From a checkpoint of a small contrastive audio-text model.
Model: 34.4M parameters, log mel input, encoder norm layernorm, encoder num experts 16, text encoder width 256, text encoder norm layernorm, text encoder activation squared_relu, text encoder num experts 8.
Data: trained on short pieces for a synthesised band: melody, chords, bass and drums, 26041 training examples.
Rows from block 12 of the audio encoder of a small contrastive audio-text model, named by matrix and row number. Rows with one number belong to one neuron. Each number is 128 + 32 x the weight over its row's rms, rounded and kept within 0 to 255. All counts start at 0. Numbers have three digits each.
Before each neuron's rows are labels from the 100 clips, of 14976, where the neuron reaches its highest value: "lies over" is the class under the peak; "top examples" is what is common among them. Only what is clearly more common there than usual is listed. The data: short pieces for a synthesised band: melody, chords, bass and drums.
# fc1: MLP up (encoder.blocks.12.mlp.fc1.weight, 1280x320), inputs 214-319
# fc2: MLP down (encoder.blocks.12.mlp.fc2.weight, 320x1280, transposed), outputs 214-319

lies over: C major chord
top examples: organ-like; key: E minor
fc1.700:056131138131091117103149152187125102192158129163195081163109126127138103115158131171173101130153141155134119129131108194132128145092167109150160148088083115158140119128142088151144123148176069141172118104136109141138144174121147173124110100073174127130129152148124177157179155154138202092119171075117131139148115133158
fc2.700:142152121144178131153114135110151167131141176068168151155154135099106156130102132130104107104117103120089110138137092084114130129138116109108133162112095155122160113132076168126109129115100133135114094111103194144099083125109176062128116061153143166114126093115097093118109108117114128068158129136141132106110109147142

lies over: B major chord
top examples: bass line; reverberation; text has "room"; text has "reverberant"
fc1.227:116117122152173079129165163121130106135121073122092224164172165143119167091093111122105128130138134101160131105096087147104163142130117112136181106121188070104099175171120139112087149117130106100104123118109174140118051134134068168095169127113143137116182184131163145075112147124077129111125107113054202129130140091074
fc2.227:111185137131158160216093157163152193186142151088158099164153133068144097145114104152150135078144123147094070152105140108151122157116163097143082126101072177123126121106053162137065105193089131201149130127139151154145095104147184091122101081101103152121116081067090118184138131108098110124128078154126132100165150113122

lies over: D minor chord; A# major chord
top examples: reverberation; text has "room"; text has "reverberant"; key: D minor
fc1.336:069175163099167131124144143112082122116109165130148077151126122125129151151154086112083159117199104113110126157089138093162107143162080145163151154133161141100178128136125152181166105125171125130160156173149148099134112087101134070108133168105192168136101115125146164170108196111135136109159118111144180096108078141158
fc2.336:106093105105136088179111147199118112128138132145099151113100149104112090097107100128047117147140099082126075160094156128059092110087171096139145096142163132102119100198144086129115165146185098161127166102100164178128157118108035123087150148088112218098078126148146102163149131165149113196149169166120113114130179106104

lies over: C# major chord
top examples: key: C# major; key: C# minor
fc1.694:149125140135081146152179077101061126167154088122095128121153116141116145114153195165134065121123110134195141132138155110101170097111123126100080103145149114158168131092128092079129139160152194166130077155156082143123152193137129075132112086097131101102112112105140117140114131187140155118178145113120147122155103146107
fc2.694:156154126088102163077054116163139167139115138103174112166121131118096143138191108134176111099130141119137139138131071156182108153159134170097107089126066117135146119126093142176117127108113135185110107080138161102164055083058151119155188183105129096137129151141100097192139152058124076128108153112161128174121135085099

lies over: no chord
top examples: thin (high-pass)
fc1.603:149130154148113141096123066159116175161099115083161102060075165102119187125172142163130130112135118113130142129129124138153120152134143098136093112128138156131158139105142123093121116156139128134181145077088161155173086160125106090090086133168111184092133104154056153117171118111061116096127130177111069136109112166131
fc2.603:167084175131070069126117093125118175119037159127151078167063175177130135134112139099126101146196145117185215107119084128122131102075101048123124143097167124146148125122089074169150055118115201085148110119118165155138139117092102168132113148145154173117155137100078173143142174087117167200159116091128118116099128155126

lies over: G minor chord
top examples: bass line; key: G minor
fc1.172:106065135103050135119148132181109120116120087102124141185160139157156109096217157116082182127111102073150139075060128154118160184130119089101132172119177120109149196106138161131145101084102135088127099178151112138114089133168072058112162147156104110133184147100143136147176136065140141169177091120127147157149094131124
fc2.172:154168180107148130169131141137129108135093099138216139124119096116093147162143118119179142100146163125045058102130146111123097113172118118177102166115090148144064177168064155103125121128059132170154131113150157185072088087142128074101104134139123113118137114103119130131160129119129076114115133148108119135133110075106

lies over: G minor chord
top examples: key: G minor; clarinet-like; bowed string-like; melody instrument: clarinet-like
fc1.112:148140136139133140103102179065104140174149141120123116100117148093140110092144186220120159130156121125146178130190153152149090075132106156146171162160156102155142156083086090155114031133112111162128129129183178104102165142193126117166160135152133163119153115175144082127082108079138150163110113181124176118075160124174
fc2.112:129165136140149127159135076096156166125127103150112109163139176128096082140139080111125112083085136105153167113151075097098111089141144066122118123103074160147156134124147122155093127181068121125116143100101148167134138141044144126104099114127133119127158091073092164145171180094138144148144185134114108116079112115159

lies over: F# minor chord; D major chord
top examples: key: F# minor
fc1.729:147160108142187162131184123115100092071129153116125155184128170169122128135123156068129185162056040101148217122096135144147107172147071142126182115118140185153088165155122085102140097153155103153128119150151114107110081117163129134059148139134101085111133132139133112101097139129105133119182133088147085184094160142191
fc2.729:171132150200120108194131077105119157126128109109136134108126124122127155135128127088104074121158151091146077101116098121105147114164142161085139142158051087206133068101167179083112148099135114138171101092130130129183124109057181110166181123134149198100132151159077140214114120084112085131163138142109122129110170114153

lies over: D major chord
top examples: snare; key: G major
fc1.490:112084112110113118054109219119121126038135126120134134145091125088137112120131098128144150107076071102192174170121126156136115130134140145147163097082119169167145149145167117114139170162149099162138129155145101091146087110146126163139130201068080120115115118082098151136130136095129167082142112124183101108125191167167
fc2.490:140087114151157117109128089149177108156131088119145167072071115099141124150070164130073118137154153089201119078116092131115067117158129147184190145106180086152062098106150099117153169175179081103122109170114077130157137143144099169154115129139133175128099159107102107092093147102102159122131161161096148098149168145098

lies over: G minor chord
top examples: key: G minor; key: G major
fc1.455:152088163098130105107176111176147154163099141089126152112130194185087202101134178189104153095160136144109121104114080123151150153176050157163148153043124142158129128170107085094164095166155096165081154141139115131181184131161124125105120135172110129159152128130140121127091114118167172193162129150138107183146141147185
fc2.455:071118143187146200182078136085086182117151132131151169154108163082103098182100076077164105074134168107153108118164137123119134144124091099142151138147128118092112129151130200125138138116169092153166041091087155103140153103039138062180129092129103102121131119143132137090141170129094085062112134108139138113083141177129

lies over: B minor chord
top examples: bass line; kick; drums
fc1.496:155152136156113144139129039107137109180148111161186099152131096132146206086115133183091061178123120147155132131135059101151142157153087114087134146160137129125118219154126123117074149151158152157139058122140148118165149183115112110135157149124128070156161133094130162117062158130127127129125153119070124118154155108097
fc2.496:084167125093139096152148161147129137185138167121176125158125110084117132077074120114106142049108127117108118059103141132114132150103133090128117163154068132123121152112124154178119119151131071152161168116134184191115077119102160067116086107124105189072126102099113090181135130109102147111156072162098120099125110106136

lies over: A major chord
top examples: bass line; bass guitar-like; key: D major
fc1.450:141117159146125140078118135119152082165117139110138191187143179075100162151140116158106177128176163135114148128118151160114140103159129188159141095115096101143153120132095152091146173147079156164107180160133121162101161170141147136134192150069123157189173147159156128139110162105157185122105145118091161146124165120117
fc2.450:106173163088140134134110171145146174119116111150121117091103100116085129136173134118169115118103141139134140130072110143108121194130082084098124162155105125088112121141120107129112087168138096166135111111116189161071166094099148106144152122107161094148093152173104144123189127103091086132103123211120110127099120129185

lies over: A# minor chord; A# major chord
top examples: bass line; horn-like; saw pad
fc1.478:147114147130097104046138113116115163137131108115127160126106155107110110146110119122085184119163130158129131152104146197078093107126104133102144222114111155142143188100126127168150115067086182129180128188106137137182085140121163069114101166181106058192135148131117153086156124143072091136184158099090156097157128135193
fc2.478:109153123123140116223099134139124163136184114086145176140136099089132150126154120122178122058114123122134098123084121095092133156152141147122125142103084185093141100098078190111100134122080140223116149064126149141053093102097146054116112105043094174113157121111088093160122159131157131134115118128151119127106133141183

lies over: no chord
top examples: muffled (low-pass)
fc1.487:079115137131142110113106094110070091177128166176108148148133121149118168140160138148096103112091167104141127075194122149113075098149091140163172159114133152157150126169093116095164144146116135175057095125143180119099128102136142072102143134176149104202074127114167090121058088091121130159073104135137118091085147108157
fc2.487:091163140152184156143104143175136153091136136097146113182139153079153127146101043131135157171148058075161164091143070072134089184190117076126089123135097157132123209100135105188102083099142129143147100111131128137075128139128126089145168111143170106124143159112141129128132158103149138123137096177149105149158132172105

lies over: D minor chord; D major chord
top examples: key: D minor; key: D major; thin (high-pass)
fc1.65:085115115115099134132171174120174109115155176062134171126049130142136159146084166151153115100121055141154197165189136132101146166123108120163084131167137134108098117106158097149138179181174173137119128137130140159162119171156092119105098127141103156160122156164116135127201120123133155102115142140123104079103112086138
fc2.65:138124146119174113048097058047128155098108134146145176162117121107130144150173093111108139120125135094152059127114105061136094048078156117162176133084161169182117135143138110132147094108178109144147081148184147166118084173060101109144102076171134174152149133130122172139194113077142079087120145143069127210156153132156

lies over: A# minor chord
top examples: bass line
fc1.281:132117144095069148101108137070083134172110098136110095176119106119156134103128151140082104169118084123134120124152146114136141109132089147074135106145144152133103126139128146099140138105147185178145093081118137120148174184110097089099163098218110123128142114113118132080126149123136163103148152089098120110131152132104
fc2.281:112163146124126121205133125146138124194166103090134161134131138092128131109159141100149171122149131156114114118143105080101127150123160105160098170123026088150119135133120179125082086119111118182144092101091178106147133115103161088124117106124064151089170136099147147146138147092148129123122090166120085141115138114164

lies over: B minor chord; B major chord
top examples: bass line; bass guitar-like
fc1.451:150134163148062182099126165105118164143144095059156157165114184152123087054077148155127116130083125132132166184078159077124108158121191165171134174078096134109105135087149143106108116101133096120105104210124125089096181101126097134134120165177092090111191143117120156070135132133119126144125146121042135082122136108112
fc2.451:159135119069108146072186091047091108068107143157088164093097059161162097084153102165141174104078164180087080118181153122093125132097125165150132110155114085157175176124125124113125150136109159123161116156099109125157082148145131173128116162131136151142174119072164187061135108182092117122117104162118154165105085145111

lies over: C# major chord
top examples: organ-like; key: C# major; melody instrument: organ-like; key: C# minor
fc1.141:136179098156138131110140166148135126145103149108107132165067106102125097184094089177151163122189115155114100091094148212151176110161079119115151100145177118107132165118085144127156168105088120111110121134132131083156163016147106115158105097084124078127122147121106103163095144107087161124161165156070125106125106130146
fc2.141:112101140091091133137156176157152109128193145093041146117145135117128128096135159127145102103155100137126128152099165118118169195120145116121147072134081186068104098199135141093119146201172123152101165125095096139092078144145155026080088144084137184113117089191082111198070125128134169133125115127122112078088098155129

lies over: A# minor chord
top examples: bass line; key: A# minor
fc1.216:122176138163065125182087134120080157137110165113128146175104114145094125038128140159108158188121182143109132177126126126163100144163179110113173175117082091139135135100170118060118077125137141146098121130129122169101170159127055139068116134168124095093130147168082163151086139104130171118153082142101129113142106062111
fc2.216:143153118093128154072120103100102130100161169124096137087117008108148121093125110086158153068093151130114065125162150126112123169117116164116123080120146100132155187118129110173133092122104087097150137116144107123136084154201120118137074106139123125176155068113135103109129103086110077066122135125102135182111133081132

lies over: B major chord
top examples: quiet level; key: B major; bell-like
fc1.472:149155129147134150115105110182082125162181133175095195179150116132172141174179211120189118113161115120213131147161109075195108200159088110134151127101128089125113141143159205086103151140135116171188162105169157126091112151164096152148111109137132101171133153178154141169147146203104133125077111130160118159088148135102
fc2.472:122114125154112117131100161157115158132118146115131179182146119157139186149194118109159135050149064221163164163150118133172126158129093108154124155112147159088096149156088138079162169099183146111099092124178130067082165129109143153164121170117158075122115150142161161108113141176094139107117138125090148027132093063082

lies over: A major chord
top examples: bass line; bass guitar-like; tempo: 80 to 90 bpm
fc1.423:120110128124166115109143124138154137160157141087071097165163153129123154102127160088122093189135129097120143147136081164124136208120188100088173109116173164166106107149148117094138117145104124139123088084136070132167123159126101088185145132120126143136134216128127129123197167096086168194102094118162182158079132135140
fc2.423:077198145124129145185108142136160206135169118094180158149054146099096154170145147100141149118085131107117065144081102096130112127160130118153074158135047135133118122113102149188076084147107083145163128150061195104124120111110196091135155105116157165125107131084129159117127119131111125123152108141153142165175166129142

lies over: D major chord
top examples: key: D major
fc1.574:134079087088123086136067123147136103088140158145126095116093140105084120104090112159143166136183158126208171118120078156087080142160130092141124155106134145147060106111158106163120150147141078128131172182086089093143187114083094118143118123118103141134100099109137135104123162118067160112158151177152139080157201109157
fc2.574:108079120141168098114104087157162131135149087149148097080055133108094168165097107167091125149143146111211162142099078114130103080132168161200194190111141115147055126107182140162114156156171116107114097165102112129115210178119157170192120148125147187119130184115165115089118145112076192112142160169089123119158129118152

lies over: A# major chord
top examples: kick; drums; bass line; open hi-hat
fc1.507:095122177067089163109128110111120087124121162054133127182142105139136186154088114149154157121128117099122138152110074156126133084134139141127134097124167119126127183110133094189154145135129110126130110079157186118124163209125133174083155130123141142125083096149130151091123088124185168126153170109139132114128111141194
fc2.507:105138111137183098127094128156165150151176155136144135145091167115137125141125109125144145109112150191127145102148071089117158140145135130198151155099023144176138105126090144120090140150159158127180099139105144127138078170086167067103145065152121162126131171081127096152162129100117090120141069128086091131127125151172

lies over: F# minor chord
top examples: key: F# minor
fc1.55:097089126147116173173081166124115158101140115101100140111101146156114121112198111157128075180115108087190187145105102153113112205124138111118156090116173144138106155153082083141184156156128090163131064158200150143129090126117138131099132184103091105158102163120146181157092181128080141087135109128144100082133159174101
fc2.55:116055116140174062117193112154125072126110135131199185128050160129149121213104184182109137122152133154139090147077098163108146071183107136219124147113121068195145095085160140102151135151151123140123119106145107115123093138137124131151158169131157110123134160142063090157150138097131145111126148158087126117140171123094

lies over: G# major chord
top examples: clarinet-like; melody instrument: clarinet-like; key: G# major; key: G# minor
fc1.345:097098132129111147138094088132158117119134153122144130109042113128114117089120156121153162129118094151114107059139113092140162082109104138147077118111097149150102155106142129156135111138213135163121117081139142106175160108059153126161168128113175175133103126143154199141060166135161125122209163114057179139207078180119
fc2.345:114125124117180086158081117081159161137142156095121081153099155083176141128174083094105111086096111127107088148148124087059121132148084112111110102152083121074122140124100145161109146099108093142188124168089156145170098155112159099118152104133116147105121136092110149143142076102130153164101169144164150153103132168157

lies over: D major chord
top examples: harpsichord-like; melody instrument: harpsichord-like; key: D minor; key: D major
fc1.431:160127150115084127060182070171125137180181124162163134126113115060091140140148132159073145175139070122135148135144114131070141126185124178117114122115085116144073113173107195132147131182104176154143134165175090154134137119171067083167099116108103080124199117132079106128099123120151156135173126143123078080061094112128
fc2.431:159177129100139133116133151136150087127122130139176141143094110080085080124117187142154042139115135105176150121125165170176134153160069157111157110147116100091043117153124124084071091129151139194116145152046159159088156086101129125081115178102141142145151160152159061204089085102088138160129144124118143153122108116132

lies over: B major chord
top examples: plucked string-like; harpsichord-like; key: E major
fc1.726:169180093110152189122138054138180158169176200114089177120095127165152144124132115117205123126123121135206093100067103138154116133172079140130110142118103142082075118135144134086147116126118123197133145062122131099138130159168088100103137176116109110154113165183141088142167133091140083116087134138117160202161114155131
fc2.726:162072085169143098115123143186061139112111126078125130152143097167154126145122129130154147081151110166110082109112125091172155079175130089142044157103120148194172130149188179133066125116158137090081127116111070173140119150090161144156103144132107065141131114077094120077072173152110115110107127076126107093091128100083

lies over: F# minor chord
top examples: reverberation; text has "room"; text has "reverberant"
fc1.359:175108138104105161112132193143094172104162178122172188128061195089107131173164111151154181096081111117185137121101133078082134129119134151145158091144100129193142119127066125183140176166146120167092144160128125116117133042143130151132140228123074136097131139104123112131139162117094147084110131141158080113102168181097
fc2.359:129071153134135096132147107210164117139128153093123106089176094104149085165107164087150143103159101113124118073137120176158104100161128145100115193119126141121120092142160172084173135175152184139143101099182085148052068101119159179200112151135137206191101112075091132128111104122082125110146126109074126078087167148117

lies over: A major chord
top examples: bass line; piano-like; bass guitar-like
fc1.642:123188156153176162065103129153149152161152131134145211156142133088130176102124159168157129107121172146116124095146173134065148081154145170132137192121096101133146148144106039147129112114126126165104131117160153114101124162153140125119147154140118157185105052180126127134150120106086119126081121122065156109129098151100
fc2.642:130167141071125099173112131109141207134117147132175136142163155068089159164162107177122120101120175116128106130104055098143131156165161068138120146128102155143139101164120195120088139092091080121162144120166161133117115093118119083144120196133086148106121108118128110077128151036133083146131212158175156101125167118122

lies over: F# minor chord; F# major chord
top examples: bass line; quiet level; key: F# minor; key: F# major
fc1.163:163171167149143168145106155119079142123149112169206127098133143120095138086173145140102151123093149111124113072088188117142130077123115217176118216107084140121074166149107138188178122189151099177222096114100137090079167106169169181174138110122099126161172120160142091097148162165137154191092094112139085153119076165103
fc2.163:097153130114075128128136183139153165130130156144126137137106141043079158139183093127167117050167171122119125112116108147118153159158138119121116074137078103106115136121118125106115160107081131146138119107067125140171124109107146131169107110142128146128127099131096178128116132103139117084049130174129102059163187125157

lies over: A major chord
top examples: bass line; kick; drums; key: A major
fc1.2:095117168134148124130101108128091171128029134118192111125135090133053119157170099104111154150103077153085162108103133116169096075084069199096131164115140109159118171130164114150120149187109160147093017145080145112105096121174133176155137125143148146105125118153136079111127137139114173174130162168071195145148115134107
fc2.2:085164175064108125181182162119169109114150145119143116137130154086128120101143093123102152051122180135144104135093128119137153169161170077168152152136049116151123174099119114134076096124121098158116109098120153173167122147073170069135125071155077153129159102103118147155146076109119064106127120134139124046154179110141

lies over: G# major chord; G# minor chord
top examples: key: G# major; key: G# minor
fc1.177:088089175113065161119092114108110138132168078101132099065162180095206148125120124160100105098113105108090094094140111077109200121164113123160219118130100151108132149147115137117153122093136160175130104105161158111129114161091114111165166100090138174084134166086052179139102111135136139126088122149143125175127073160048
fc2.177:096198111130134097194071136154098140146129093100119136152093075101149136151134134079139137077139149149124096125093115114127131166145156113119077153111070170120107112099147135113092072124138095175136142132102185120111157143071177129105064091082096139162096155114157089171152096113133102138111115132132145150156158137199

lies over: A# minor chord
top examples: reverberation; text has "room"; text has "reverberant"; key: F minor
fc1.652:144170094113153154081176124105148093138172166136150169129159164104080090158127084049138122157146109153094127149104077120131130189103181075086157116166175164155110143155134179153164112106156139213101058140128176152157120135119062097154191172161143173127119144165063143131141139132121101147164122152127117108150190037094
fc2.652:159131139150187123142121132169157207128125148105170143140089132120090174109146082188113120068124119079143085161134114099095108152135138151136081137146096145099143120110176132116104135139121136146154130066070135137096056129089169093123095119141090105165181100106140130107073120129162112091116082111123105111148110180111

lies over: G minor chord; G major chord
top examples: bass line; saw pad; key: G minor
fc1.518:122179151099147162134132114104092129145163092094166057147172099152141153123191108166123143143160126123143149091115163088142169136081122203086122107061165124154154172126154145121082089113099136120154132131113131123172185136187090119090166074135121107108099100169207147136137153156170160136178134158143143135084111138108
fc2.518:066151164132122136201131138151116121151118124163139150163099164133060135112099111120146173035125115078115081154083118113053100182175143100138169140189055148137127111155057199148073161102093094177152172083102167175111111136097137097119120047123142126083133143121106126157161132143102099145133095147097122119157137134150

lies over: C major chord
top examples: key: C major
fc1.566:155136073070071196122124120135082103169123142151160137141140107118068153102176164113129168101116085071147141141132116141150097126152116098074132125114170146193161142078129048157130058177183162096161134114099169120137195140132118116143114122122123131133114121099136133090155127152171120146116125079150163131145155149158
fc2.566:104151204130120079136167218160170128082177076125132069156110155139075152145115090122078137121130142075082076137092153096114140148142153113150107066124088156134138095148105125161115116117081107192149124096141149126162088086117209046096128132128169138077133159164119107119088137078172082061160156134111103078136098158178

lies over: A# minor chord; A# major chord
top examples: bass line; tempo: 80 to 90 bpm; tempo: 90 to 100 bpm; key: A# major
fc1.510:134143199133148105108178108154117124159133089073159117116058078170070130134217078056075125132101093133150141137119083141085170122059097182153180178126081161175096166092125125141143094131102132102144123126143152177100153179168113048146082164221119097119144129152166163090114087128090148103074143133121166097165129145154
fc2.510:121165135097096177145113104061068045056097136174157140142176167142101091117138078090144113058144191104095084133122142068116135179183119160096120142118094140116140178124131114156104098076067160168167166176162125194118165127196102128151106159178115087101129143115130128109168102119160108107096145139180114142145120109102

lies over: F# minor chord; F# major chord
top examples: clarinet-like
fc1.286:114112139085143167112140093152138140132175125121143169172194140081190066083195165177169172144132163128120166131125176105131110121063057224106164130093143088165132145123111142174092113106146167122166129131125108088088126117149157124157095144153042092164139151089146155199137124098138083198194085109132136098113111077133
fc2.286:123145153101187109128103091134141139125101179122181169131107151122098179126128131117177080128133112114170091095147147106107155090203109000176158156106086146122122139134117159135124122174129114192133134060177172129082085144093057145121153133163120119118117149130171142026126129149115089153137172130132086126154189145129

lies over: no chord
top examples: bass guitar-like
fc1.577:085107142138137123084123096120097063126112155140176172152210101168176182170157064165163142120140111086124056122157087060113124111162153121136174138104143149110138100121139155101155137115150108195102114128160133145136153105156155136131170160149174111141125225151138145115060125089110109168112164166109129162126157144146
fc2.577:103223136103168126203102166134181204134125134125172132137102131066100138124149160137153135093099123102120100126113137110112104182132170099129091135110053177096110129117118143160101107161114087149167122093083171147101089065116183080130111107092110171134106071119136114135140129108125100102158080111116123135115146119143

lies over: C major chord
top examples: bass line; bowed string-like
fc1.692:079123151117179144156133113096134109104186169122150156174145137089097218102111179179133089173155109141085080116158224081121120175115083106135142147106099158156128096097180121167119116123143085142117180112157175151148146150095116121127185139173111086159100145196124152089113104118107156156144153073076131196058138122178
fc2.692:156108127129141141184123147072183133144193158110178162124116177091112087175110097126135112073126139108118104115140171095152125138140099072103118137144094126133145108123114163079143136158126134153201078122124147125162079148098152095112085095142143110140089066140110164182143130074145059139149115128099089146119148142148

lies over: B major chord; D# minor chord
top examples: key: B major
fc1.135:137189170167105122142133126105116156155129129157124141122139114148082187082113118139176141138114068129147098114179088158170097061135138149090153122131078148145121139172134154201198110161097150110182102142101172143126135141115171100159127206157163113129119114121054178163120106180104066106046146143128190116120144114134
fc2.135:162128093082115136114163147198050161074122156152152153125151123137140114143124107080153071123144130144073105121142162125093103208133100122156083149150159197090119156138084177114133096061112156169128148114198160149073055091088159136121183128111161152128137113141087136150147149180135097065144105035091104128128134127135

lies over: D major chord
top examples: clarinet-like; square lead
fc1.337:170138084156166136059130184083129190050158146139178176132041121112150116162145051120113174091093117129180117130174093163147138136145134162148213082123122118139170103119131148109167162157156156131141105159123076100119125097144123103116148213108125071184116133120139115118089132167101142125159124110135170091133200137133
fc2.337:120069111177121087111145148155158113159135056103111096096124106100141092144081178120087145121156110100218091083096104158140116125131139144172172154129154132146043088115155118121125130200203103152128149118102031127146119154141094138163096121104091173101146118131098100088073144113094201082108114109107147110167158181082

lies over: A# minor chord; F# major chord
top examples: clarinet-like; square lead
fc1.338:057080121114087098109119136149136132111148104206131177145164100125067153163134210168107158120141094124143164067101149135152144133162031136107192106108141182167169201126144190093149130136113082096177102143152080102146135129140110066150088093120147148143142075175094131123185108156112144169144113113169170151121135175129
fc2.338:084181110142120163202142085118131145122126086081112171116096093113146184062123059047140145113131107136103091171135109120057149151174158085140121117122026148098160101142094122090077127118142130175163145102091159154126090128136116080071167082133119157078165187061113108136080147098164093148120107130134114124109150154136

lies over: A# minor chord
top examples: bass line; horn-like; key: A# minor
fc1.599:122132156107075114145104108154112123104181119086153198163119184058160082067148087148127115172146186113131067120126159150086124099133069140123182095133176157117120144144142021110178094126121117175153078115120172147097113189139152115161103141146125142114132111151129151147200111042159099155126165148061177139086076132112
fc2.599:191104130126092140171134167124089204117080191146166107137150105138084114146113132131117107122108152108144099129107092089126156136159117006097126158138083135125122109138126165131092158099090110165072108122182121141121067136071124097097111159121084142129104150121111100119156124086100067214118105121144128142157124138136

lies over: E minor chord
top examples: piano-like
fc1.513:139107107151156171143203130146085146164096149142197091111125138143127151119204131149106166054128150140174111167147133115115093186113102113154148113123168092190133157161166146138047071120052138138146113111085159160115134185173149127158153090112139096137108101102115188113142135108160175146073088138081133106188078111139
fc2.513:075129144150135137106116168095125152132126172075147138135122149103079102103156112073128103074104115107102063084128084128130097154153117102131091150161044155114110126135102109166077084169153155159176156073133190120094113084045116075105076094137097131149180099128108083152156145092077094071144101148072106074146156137147

lies over: C# major chord; C# minor chord
top examples: key: C# major; key: C# minor
fc1.62:092149139179129147109135169142142159051115162073197142164042169077112112145122143171169127036130074096125150089077156142125139130177125103149140074088122125114189201169102169085175122108109132172130153097102173114119068088099140090144099152110067126088150116140119138220125105105089208120166137113133136076124168144150
fc2.62:125106106140105073153135110186119138190138092157087196098113130096139140126098148097135131062148133108173115196082134125094145106181155101169156147122117159104049092141180100135118131222142075147098119166126100184110171126131117104141099140113167173132151118160102111150114123072144124141143177136138172109112166093123

lies over: B major chord; D# minor chord
top examples: key: B major
fc1.542:142189176133087079148142141150092165126135119112138127126134078168119173105132147167114120122159147117147145140130090099151092151163146111136201123115137150177123165072167167160120047091117086144142111123144105046151125144103138106135169146178109131114080180104109137129091150163146120115063139126109110138086150142167
fc2.542:111168112120148128152124161195100173099152195176140189171054122122104176176147152133171133085144084178111107132061100106158189186134112085147139178102107189087096127179111141125140138119093118157139060104142156172124044112085164140142137153119110199101069130084096185115134075158072133112118117117116093119148114086092